A small image classifier, trained from scratch.
Training: muon at rate 0.033, 9100 steps, batches of 128, held-out accuracy 35%.
Rows from block 4, named by matrix and row number. Each number is 500 + 25 x the weight over its row's rms, rounded and kept within 0 to 999. All counts start at 0. Numbers have three digits each. After the name is the row's rms in percent of the matrix's.
# q: attention query (model.blocks.4.attn.q.weight, 320x320), inputs 0-106
q.79 099:510529498474510509510502489456494531525427463513523453540491506473483479475477508504497485501558535500515479532467500522531468531510468521489517497509496491512485534485536524471526519550506506503513481512530479507544507504514517530449502490479534466474491483468472496457497463484519474520523461449526472526506483495491506
q.80 098:501521483532525502526504494482493495453502504500498539458467507490516510521491494537542489501488523484466470468498490457506492538506527501512500453503497523503515512524501501487518484532514505467485512559545489427472553484481476463484532512507476518499520510506469471517493527512504493481486518514481467530469497544485492
q.81 101:486487524519536449527504540527482477519458482490520506509493480452530539501530469490518505449467453513566472517503509518507503498529520459543498460480469491486469485534497469501475471492546528523516504505530485468466502543461544486479515541507466488535558529466496491481486515515498528493483503456502490494528487460541499
q.82 102:486468509525569532472495452482523503524488529505497485499448504493504502502488489494507476496526519453499470511521489468497482453510509517554465477489472522497510478476477517487475530474467478536536468446467470446471504517533539454498540506538477516540487501528481523490519453532454526497528527497442504522490490529505523
q.83 096:486496537519474531485502541516490462469486467489464514505507485460470548517506505536481525526535519488500488498509506496488511507499510534512517490499498512480485482509496510510510500491486518476482479524479516468501507487490485430521477510485512420513465496492525504539518489467520520494516500543498511470507482494499530
q.84 101:507470508482494478521511493541485510495523514540520439528521486521493458490504505504478446482527498506484460499475479458485536467500526490470560480493501487493481504486520515485527505488532512513497522530521474538501510489483459458535489570503459487510497507490520480426493509509526457478522521460527510524458510487469525
q.85 097:516516524483481494546539461505497472468534523489522469488510466497489496499505522522528525547514435468498458543520482540485529495523489477527555481472470546473516494526492509493511495523503470513485508491522517526510532462507487486481497472515503501528543491519458497558481463488529532526442529482513480479502491494500531
q.86 098:492507530514574525488488490486490507484419473511497467502532458459490464435491486514446458458483439514524481496488490476523457524531514506504460490540485536531486507486513471467518498547514518498492474470469476478479514483529520468544509539511493482494513447494532535484528489499484501513487503478526521541515498518497509
q.87 094:481506496533508462493493548547472484525439466535487471474491474513547505478532490444521477529548502485500499514502477518538540480501516503503475478545502509526452495485491536510484519508452538502492513495529451524526469496512485457520514559509465513517481488505465464501472487497483473482509501470478491517521483523493561
q.88 107:467486504486515530499514508517510447490491487492494489496516485494535490520490494558524501530507460542516530514473488552502482524484511500510477503475521495532538468496475471481517521472501516444463499485491552503476529502502481512479498501496524519539477525502470546516467468500493495533509485488514468499472490483467455
q.89 094:511529487510492503479486514503519519511540521566475528500485533495544510524475507485523520501537510472505525503516457507497498514538513517503522454485504506515495515466513489476498546524498496548506461480510501483484488518524508460504508490468530490492491530498543472475471505479495493497513541478486489499489447506507447
q.90 097:533557509501491504516498491465485515539490490524514543473501542542513477486529539494501491532481500465511532477506517487487477495503501510499500463504479448481456523544499521493516504441484511575548513516508463460517452508541457505524499511506505493534496450464497493519502502494518493523510534486503475528500484511471483
q.91 100:481463509479498456482550542508469499521525481511513512470531502478497503489454501503502472505506473489523493481459480509519493531469499497510508490485503536539501514476500497515539544502483532507477527472493525503488513516513476511507485478505476481543479493494494467456525512526537499496462487534557446496500503514524523
q.92 099:505492519484506446503507507488489488491477519530526525474485514480497533504504457512527527505487495508477494515474497445481474477523506509462490484514492490495527495428512451516501513476509500491477509544494510529469514475518476462515517515474506529482518549480492496446518461478528491500502502509505454533516464536513489
q.93 097:480509492521483506448490501517505451487474550506495516523505535467511448489523507515473505520485483512538535495526494490467528533499550523480499511473498511558514524493498502523491507541489500491500535498534470481538481514483464498477447494488526526541516524499506524483482489499511482486501484534555524490515484457489525
q.94 104:500496519469493502460459494495502471511546504489469503478439484477494478529482497517523502527512500549485506523494547508523493504533503493495470493525492523481523484472542480518498496469498518522529526478495459524475521486505505506506497516494517503538533487454484525510515468509495523500484498518460506551504520565503463
q.95 100:478475532470503510517482424457540523510504437505465501512540502509515482542459485464455492512516489490533511499544437481536531523503509508464497516519536554474509454481518464489529512484536476490518500482499495493464489539556500509521488519491511518513478549489488519486487484478488490503470470472493493483504455543474488
q.96 098:521501507483469508498477529475489517453515490474498483517451476471508515478497508500498491532468515497480458522500495524462482472535534498523484532488507499500489503445536494493505485513510491476456534497513523520512479508477494526501489479459516512462511489478493465447489488527497465460495486512537458576558527506497492
q.97 099:466471507461518495479502469502536525509519483485498496487466537518525473471517493490493502460484476540501491486503469497503464457522558518471484492520517507498497510501507502469515512488446515522525502474446535466497523474515485514464535478505494505509500540489508510481498501550489531485485515511503452530501524526458468
q.98 106:504499527476497526461487482473539513543499500483506474477521465497502495495474489517506477505518505519548493541470516495515497476503481485430488540498470452495481489480485520498504525474538498542517522494481503526512511482482500447479535529515496547520489513513471512509483504564503519491509522495503521527485523555493480
q.99 103:513483489493463484544479533507510482458469511497500528481489472509521470532519525490522483521503508499461459445472533521498485462537489489503538483473510484527554509488509495446466465504516570532463530522519499506515525490532513485545493442482500498469489465493541497493454469490466507480493473455529520473479502518494505
q.100 100:515529488487490510512451523503486477494491468519508520475528521495468532491484548508513498491500453482523434464500482505545492517499467467496477533477551479493478520496524530503488502520496490509505511533500479471463486490498490517514488443497496566525478449543475508489541516498520528520504482489534542483559476523515501
q.101 103:556496483541468476564535506465546501487521471507507528479523520514454512493483550505493493486481459513495480509483541448525535505503502506539478487518527472510535474498501509435498520474510507491484490505479507506472534511481511481499499512508468506535514513493539507539486481499510540475513531502519526503508497487489479
q.102 104:527527498508480523513521455513490476518481498486541471460521529498501535496484499508457536506515525503543472491513469438472508495481525463500474518509456461529529465510517495536521510533495495514489482475488524449505530508497505501499503490571483538547525501529500505504533520450517496500509452478488490492493518550468538
q.103 097:460453500508508542547457516484475488508533492482546466498474501519510478524485503532460484487493545488499495476495530486481484495484515473472493446504452480485440501489460524505513481464525462498488499524462509517557494514542474494500493491453474456506494518484484535536522525539508511474528495439499510478522485497546546
q.104 100:463494496507523512506493547470507488492480503491465444485504448491530487469513501482500494520478507502510534462506560556560495505491497466479516507498488478495475514482572489502484473495519503469557465549518547496507477511478497517503513527511486492501501537459483500486503488499503501500520493512515511461516545490532537
q.105 101:501497488506457522523516490529496480526519475517470444540476530514486480538524489500477524473484487490548548531488480559493488506494504542529473504507508524487479515514550487487445478530492509523502502489520505518496467536486476446508484492497520559496500498473496505542513499494485528484519495474488542472500486461510490
q.106 095:507484480499517513525516528466503510510513480532546501484510470490515500493559498489473509528484554538522532521489485507467490474492474486499516509485486493506458437495441482506450528490507493500479459494516504518515488528499495487549506501503546500472490484517475526514520484485537458570524504538489520508488510501479543
q.107 098:505474542471481470537471550483530543532490513541489474516456480496507467473510503477507487526521476470562476520539538470475486547499488476524487525484475460474489489491521517519490486505505491526510503486483523484474505492515492479518510499520481512485536524492506521509535482506523458486500513547502500530441522532511463
q.108 097:512519509490496540458496486456538472459508474463479546535501503494453508471507466514472503498517525512490501530455490442485512492491486452481448497487501467526498470517523498515508579502472497503516522472470470506500519541503484462474520516523501478528518482520504458489506514522532500476452521524485517524513484536528514
q.109 105:498551484494514520549490510458466499447546491467519475481479501511481516485523504492481484505481535470482580479521481510473515439470443502469515492497453527509454521530510504543500550508523487523516538531489487492483489531494464495474499515504503446466490516550499489493488504563492503494490494503465502471517499490517495
q.110 101:528479538507539518510483494485480539488498451489454549454513465497482485457502488522535529513548498504469531523471585485487507487532522491517499516488529481504500510475477491496490484547510497481521471523534529478479515461515500494489557498520465547491522538495504504476518465437469497465521549491496490498460502510463495
q.111 101:539514491532509535486484539548466525505479461469494460496524513536478513525519522491569490494493502496497537531502540507514461517497538492513483531555533480503491530510545531505479483515475474454514500541503530481495502520477495514502505503508493500490506483494480483484504476496492536483467500491477522507539479493460542
q.112 105:467528464521518479498474486552508484529545475509537502550489490496528471488509538538484489476494503463504519499499529496562505476502494494447489461474530532551534494582547497443525473547501494476528532498466501462514489472481511489535533483463503522502464481518525477516475515490518469538511460471517462466493440502465512
q.113 099:481521497525525478471515518524476477522493454466509494499514503437500504521494531485517495530504490513508505553491521496511499530495489489482508489474477536482518514467483525542507502468482492539471467478478560470518530498455528534505507485515513496541521483492482500559525494531521453532484493498524463502477466517528489
q.114 098:482468465481467539467487547512510474517495496482515510507492501486506477505493494517497472503506451532520525528484540508558462518532499506466476474482493484486526483473499485532481502442494476529462499545484482514514477457512471478546502487487431504495478526505491569525498504508512484516526550494487443536474481503462487
q.115 097:476505487545527484470486500536508472483445487494483479515521537502511482501518508477504502531486490506486481479494512500451544507489490501508489466508526521480529534531529497479456470521520477522519480487539452486503507501498462483525491490456502517513499463448526538516500517439466474483501541508521496545481506506528492
q.116 098:482466498547537537530530432524483478474491490481531484458512473487469506517504537522493486531506498533494464522531459517498499475537482451484472552518501463512476509504504533480513486519445480503517500470468494479535474524538497466527504499525486511511486491484511532498533515521534503487504472468560536547488503466478509
q.117 099:513526526485514471523466534518484492489506513478483475490455471489479529517528530505465545520458517508519494471496465456528473536475502510526541511470490463514506530497518452507519531497474518530498452510496481468477486504467513504524501490504490496474486489486538525502519515541507470486502568536533530463500540448499511
q.118 104:496523502508479511439491474478505480492476545493480495509478499501516495522542481490519486458503543524487504489539487514474538493494531530541476537515452530471488493496508473491490488441482485500477510492513487468462482483543476505506466475498509472499472505544516544534479484480536490496508497484483470472499497526487519
q.119 101:492532493496507497538530525493482470458524481513536480481496495509515486480533469473508517500506511518518464518538482533491497513493504510569488511518516480457516527542522485535464517479489497477518469467507502463488461473520481497476511468497488474524525487511516517580484481485493515483505506485513510491505522497518505
q.120 099:495500511507550485502535439527537505518483480536528515522526494542501531444516499481524476525478469492528490478508482582486517524505471532494510460496524491474556493552486515505465479489459508514551501496535515492482518518512528550518527473480516452491507510507496520517512467519535518474501421484539492538514490489476466
q.121 097:482439464512487484467491514494532485499481507488491516474508481476525543475492499508458499492471458492513522522512527514516485508460522515577528553502465499518516555469503499490484468482513470459525472492512546504473464533485501490493524491513552464495543536452507487550490467462497513481523500541543488446478514512520485
q.122 107:510496497497486514483503509494549498527525499501496477519538533524512509476559467484490515535488465493490517517507486522461479473490491500505538502528554531491498455532502507477482497454478485501508526482521478475490503523500533494502470456483520501544463467511472497520487486469479496516507513494476539469525468528485507
q.123 094:499501444467474483507455473493457514526531490498468505484541468497462468562510489536551479512510489445507518518464484487524511525476493531506542520505519454528482499506527490489495502515471516511486505489540529499497459491520448473503498530461483511496499480461524515498445462496488475472519474515512518526524486511524504
q.124 105:482516503469466554542556528455515467503547528479531453522521528512539495464494479491473488540497520500494504533495470452501473479524505456476488528453532435480508497512462516518512494511515495511441509518511531502482520499476497460496503502529488482483552498454502515509463512485496446481524508484536548462500489501491492
q.125 098:458471467483531467498475528473563540510471492522509497468493487533479521518515499485503517529453535538431497473546506493522510504508502502482497478520495503497526471475488476498494504443513491494508467448517456491521503505478458479501499479494451472533489487493514509532524472530522475458530514518506478529492522494518474
q.126 099:513522486513463519475501491497528509567518547505481524504469522537503529500512489456505506459545472507455534502506509503476500523530472512464503492490508539465480484497468492502523493483491506526479540499473528455496490471509485544471478478524528508539527485486465515524468498512505509505462500509519485477463497522495490
q.127 097:507470519483500517505456505502491467521451494517531490499480475503506487488516522493527515514452470472508491453522536508499515518469550446546515519497490465522492512497505527512477523536506486490489528504447499564531505487529490495477529512483521487474519499522493511495513503507525497489531491540499478481525497502483478
q.128 097:472516518477531518520507571503470511528509542536522515496470521532462497497481483503522506494531483488515485510541480492484456498485506504474473496472511500506499486537464503470524494520463473499508501477494519524531539522454513482505484483512468491563474505456490502488500510521534558509456514475509494522511512476457507
q.129 094:506478506508441517539434521501552502520476467464512463506546509479496491497529512508514489504535483438498487507503534486474497491508508507518511496480528505491543539544502516489520513528527519547482468491518538531524446454508506480494493491483464527479477515523522505502479530482503493512537502496549489501512499453523501
q.130 097:510504507494495489511479498511517558475487454515489512499517477522478487477521495508484451466461518528480485505480541563490469496579524487516508501536477499497471506520466515489526509511513497505496504527514510506500533472484480499526479490468472466543472476505519525537486450485481523473527468508483517517503534491502523
q.131 100:522504472492513500468497479500515511540483519472488506513483514547482517522490471535456475462500494513529481509528493487492514532505543486531537476468535569510488469501471514528471513516519516524538489536518539510487504527514507513481507499507485519498566468515495473474527506460453527504523509552479452541461524455490490
q.132 098:497491502531455518497468484516485527509509484449478527481494486475516497473520504507557476523489473503524492515531507504486534479497506496540498499534523510506482513522527505501502476533480505478470499487500463559457454499459522479499448532510503483497518477495583504513485522510510523516521483539541470479479467530519520
q.133 099:484473518496547533459504507512501492496459549486475503475464520497526538507532464508526477489520511516480407491518525530462527567473505558515498465439483516485522493562501497506489518519537468469471513483512510495510492501490538496522489480474519495496511477509480493516523520526498502513470558496505518485499500475510516
q.134 099:520492517486523466512476510519445490517487486513454472511514518507506475493480524511514505501451531485502467493503531509463477521504488456513500579503483477512472461461526505489535463526531503503510516537535453468506519516471484498471492474503561445501485522481531494480547511507472466536497501456560511508516495526469538
q.135 103:467489490505495551507496490477474533504501492503464518498500515512489524508505520464460507476521521468523509489494489514527485481494528506511479512527488495513539529489521568486503491494571517510480518468461489445482475509500471488494505515501512473481465462507514502502494524511530521452502481475548503512541473521524495
q.136 105:518508506539483488530486440510469540494463490494491487517499513500489505517485513506469529477520502485455486536493488480502514435498498476546478536513485490477486521518563485492491494544458495521521546453483500494450486485497549531526519525503478513469506473453502492511498466549481505480490454495499500534482506435509482
q.137 100:505508481458543539542511518492559483445531534467514486497490469473559511509510508470492523481507556508477504471511472470504507515520513500484479484502491483580461484461530526495457546479459491491455488484494494470482502509481509512482511441533515487526507497508530484510484487501554460459498541510537490481497508507536462